{
  "arch": "unet",
  "model": "image super-resolution model",
  "dataset": "rendered scenes of toy objects such as cars, trees, mugs and chairs",
  "train_examples": 195000,
  "image_size": 32,
  "crop_scale_min": 0.8,
  "horizontal_flip": false,
  "rotation_deg": 10,
  "color_jitter": 0.2,
  "task": "super_resolution",
  "loss": "l1",
  "scale": 2,
  "norm": "batchnorm",
  "hidden_act": "relu",
  "padding_mode": "replicate",
  "widths": [96, 96, 192, 384],
  "blocks_per_level": 3,
  "block": "basic",
  "attention": false,
  "upsampling": "transposed_conv",
  "init": "xavier_uniform",
  "residual_init": "none",
  "optimizer": "soap",
  "beta2": 0.99,
  "learning_rate": 0.0026,
  "beta1": 0.9,
  "shampoo_beta": 0.95,
  "eps": 1e-08,
  "precondition_frequency": 25,
  "max_precond_dim": 1536,
  "merge_dims": false,
  "one_sided": false,
  "adamw_lr_other_params": 0.0013,
  "max_grad_norm": 0.5,
  "max_steps": 11700,
  "batch_size": 64,
  "epochs": 3.8,
  "lr_schedule": "cosine_restarts",
  "final_lr_fraction": 0,
  "warmup_steps": 350,
  "weight_decay": 0.04,
  "adamw_weight_decay_other_params": 0
}
Rows from block 3 of a small image super-resolution model, named by matrix and row number. Rows with one number belong to one channel. Each number is 128 + 32 x the weight over its row's rms, rounded and kept within 0 to 255. All counts start at 0. Numbers have three digits each.
After each channel's rows are labels from the 100 images, of 14976, where the channel reaches its highest value: "responds to" is what is common among them. Only what is clearly more common there than usual is listed. The data: rendered scenes of toy objects such as cars, trees, mugs and chairs. In brackets: how many of the 100.
# convs0: first 3x3 conv (model.enc.1.0.convs.0.weight, 96x96x3x3, each kernel summed), inputs 0-95
# convs1: second 3x3 conv (model.enc.1.0.convs.1.weight, 96x96x3x3, transposed, each kernel summed), outputs 0-95

convs0.24:082138127125151082175111124166087097145146172103177150221196091133101064140207182137104105120087100160073116118133106112097119153138105099116115089094087117125106135154095140111063134172122159109147142119103144094116109162173134141099067082111110171181145147128114114102128105173085110140
convs1.24:095112146213097199103172112064094148146118115104143109100114144055131105098143090089143193143116109083138177107166092157107191209087109107113128145143140121125129133112156148116097135176107108105157085122089102079150121178095106136140154114118120135164100098122137096119227120131140135116
responds to: light from behind the camera (53)

convs0.65:106166121102125094184140151090071164070125077124102077154149129148123114192128156136184116089075117123169148043096163102114148067091177186143122102118110140152153148071133130135108128082135124050148137111137147128106098126123151101117109132110141179121124194139144083180137120132102061118
convs1.65:169146154175090072120148086111202136105169105108136098221146096122121171056136130171141167130122145110145156097158111091110172137152080149115144129147129096127076101185169161125129136134112122166134119122103134168093107128125103118120150160157105121111090144115091182131150208174220123117
responds to: light from behind the camera (52)

convs0.72:134106146095122080148157138146175144123116067089192113136134158125107115156081140120128142158083120137152214084106111146190107162130064150141093129157094107122134095081188174138112152125134136089117119115157084101141051152152062121076127148113082120071153188127134121149121104149160063126
convs1.72:109103147195104126081170137068143118154137131150141064069119122123122126127127167140232110068075140102138155125084124165101091143094150176122109185150155071126095083163114161139131139108136164149150185134159110086090110152108102118145130100096120136127120067100108141066173146185109111116
responds to: mushroom (25)

convs0.29:162121125114138096114113124104176127185102083139188124152114160107090132059196056097153166154136121154110140154129090132161151141095157111213132123123116169111145162125157152182099110143161113119086185133116200123098147079110126113104137139140173112137048155060153112107146092085123149150
convs1.29:150087116089102123122139205182083151114083137138091127079149105090075145099101147162143102177123140097138175133151153147136104145110184154111147155163117148086079175099177125082165117134144049119083037130108141136151137123133119126094143166172112089165135180181127114129139145144181117084
responds to: airplane (31)

convs0.2:133082142151202147132106155118093191167130061123075103099180140149161075115095141127151123046136178051132147083106122093057078119110107111127142143126128163107116065139140089123135160115121126101117145104117178141105150133149152123142132097107143139186095107091129091123142197186095139106
convs1.2:119162075120158174115130161091143159157071135094120139132106113112121130216124180159144073144129086155152109168121156071136189121141170115172074082106081171143178191118110119087119119143080127133167155165095143164158134141122173116167113105160170180145130136138105202151151107163147113149
responds to: white object (34)

convs0.63:124113165138095122159148148143169142067146114126163166090100140129083129119064111103108097114185132091108159220152125143132043087125137077125112134092151117107141109098134160177163121133144107136164099108132114082149143110128079144074070125165071078066087158119097134130133093066129133078
convs1.63:134052123082070167100089143181177128105117167154144174102083135128119111152101137176087184098183126140156069072156144142100084102130080160134142157087124144123146114121076139136141087101161099132104124107138129147108068085118082135119131094128065087115142149116084072118133126173078072140
responds to: count: three (60)

convs0.43:176109119156106123186144151120122190095118139130139099112147163093162143110086165124145144124084087077126084099097106098131161221137122173108134128133130103190075106116191122120104115086149175185147179110091147089112083166124112109036178122126102131150066157106132170147129142129146149110
convs1.43:049138167158148124183088146152225112111136132129137117137108100143164126170135138123150113167136110099138125191097045129145167120173154141159127101130131082106163119166108127149125151160120136149087071119123138118118128126119160111168097157119173050113136114134131075113041068141095107190
responds to: light from behind the camera (51)

convs0.49:104139127074074178151154153091148131099095140113122086117103127128134113130119131137137144141037150125115097063112106086145193179128109151128120141180113119154148121106156141136132155088174176093180153158204139110101100143120124084084141136179112220162145104115179146121146182178139160088
convs1.49:145087130165133104163112079147192083129133125131112137129160141143152141048096179094114149109069159127110102112176082172144187099108123119149138161186125113103151113153144113114139049107128112192120094063130150060069079104115167090142109160141131113104143171104112096149156201130130122126
responds to: light from behind the camera (55)

convs0.18:157081114170103119136113161114110107101166108075114091124124152088129095177060096125132144074148151123118183122115165114190118129132088117085090160147087165094097074105097103196149208110076131115183227107114078154126152124148137172121132117093144158108139171129141157131118129113158134100
convs1.18:129149150130217130127170099048163131111140127143164138076174113150102167097160140191213137180122118168129156137086165128175109135144123135149104169151112147133120091090154084122137133138195069098104114080205136124158077110119125128153123111121145082077098163108114091135131153146095135099
responds to: white object (34)

convs0.45:161088111129142169056139129162089093120120137110153120133055094162105134167157124127140151122150141139167118097118144105134138172117081170149135088089145158164175107104147182158123164154115106033127089168159131124117170121088122095104111130172168152141129191093094112093136139170053122045
convs1.45:165101128167149131066147140076122149138152165182085142177147202094167137187145170167177146114112152127135174130163203107085127142133132145081124154163143133160147102149120130124124081132174085140204129115137096126093083125141155159148116052139116138173142150152127134110190194152142138096
responds to: mushroom (28)

convs0.7:149198132123037121141168132148122075156130154129144164118173143123125070170124138117155128145083140145143085079117132078144154116127104117104119135129120111122154150096128216102185137144180097071147121123190164088102156154159051119082112126176125144151094167126132120111159139115065135190
convs1.7:090089138142122102126144104065073145123132048152164079066143120112180150068116160096125144128161136145108162105139117153150149124123116178136130189176079141140085130128146165116107071096135046140091126132174092102095084154112154104089142132167118100124108160123058097113127184140182097102
responds to: mushroom (27)

convs0.76:092095113100082077080117053125151112091137187067157105187147105105111116163143153112161116135179124124139138167089186098113113135119102120172178140161091099113100123104142115183122176135081166185159176100121113117141151190123110087135116067093098159159103164180127120143098131079122093113
convs1.76:094155160108150106081123044191129141125160099201173107168148149118151160166071065134166170106135121154122138139137094147132130084161117129103162117134140086121130161136116132137155101118173110098117081122107114126105088135119081131117104079026113121141135137053121120074189146150092123080
responds to: mushroom (40); largest object: mushroom (28)

convs0.51:145169072141102139107130147154078126188098143154127097156162102162091106103128107165147159089137137134115180099171119090089164123154147099076166126065129108111177100106049134162166116067149180101090168162064170096095185105121120110117156194140101093131103131123101162142089116154155130146
convs1.51:080051080162137110118170101095128153105131129142175121084067177098124145152128187184161130127151086147131162114083127072127143149142076189130145142103067101151150102149069138182159113115161137164151108116086116069140077117131157073140172140104087144166136103179118157099129152140111104103
responds to: mushroom (25)

convs0.34:168129115107103146169078175158133133106104103142173121152163133171148131077202072166113123109086137122095194133127209127104092131124140124147130062143139139113156070100165165145123091196103123097103079143061137150137118129099105162162111135102114071125141076165108087127156186108090150113
convs1.34:190097144092080097063102103125145088168127126138161149156127101121103129157182118084134125163087080137109133171199133083115073091098154147068173092150168177128174123095124105146148112134141130136183181113180106158091153101127098179099150137112079185096121131111123179115117127184108100141
responds to: black object (34)

convs0.33:120168139116147169103163100043107128111096160153110085157107112105127146098124050109149150181111109111170157111152179095128149165128177162093115069180147107137127161126123091149052166174120150145138109150129149096112225099150137141129130151082097136152147101146177150184102137127079114167
convs1.33:130161089137085055081085129154181109151107116083085151228110149185147165155091146143172133079113139148079108090129133144083121091138105134085085158175114078123128149100136105143163168142139129155058141119140091094100146073132156068124138132149084128129138094153157162131119099159119133183
responds to: airplane (25)

convs0.25:187148105084174135098079127121120170074128203171115155122163108139158078093159141153160126100118146141074099137095116116105100133147163077175091147079175093144067124154114153161131106137158116115079156195092160096140185109083077123163118129082121153174112123117077146135117100169153167125
convs1.25:124154094134120130153184145156078073111119105111140103105098104127133096104178110113180135132104151107146185127127140133081093200148117089175055126112143172091159187104139101152110147106143109158138131200131092112164178162100093115111146141085190157104089163101151130127139202108082153067
responds to: mushroom (36); largest object: mushroom (30)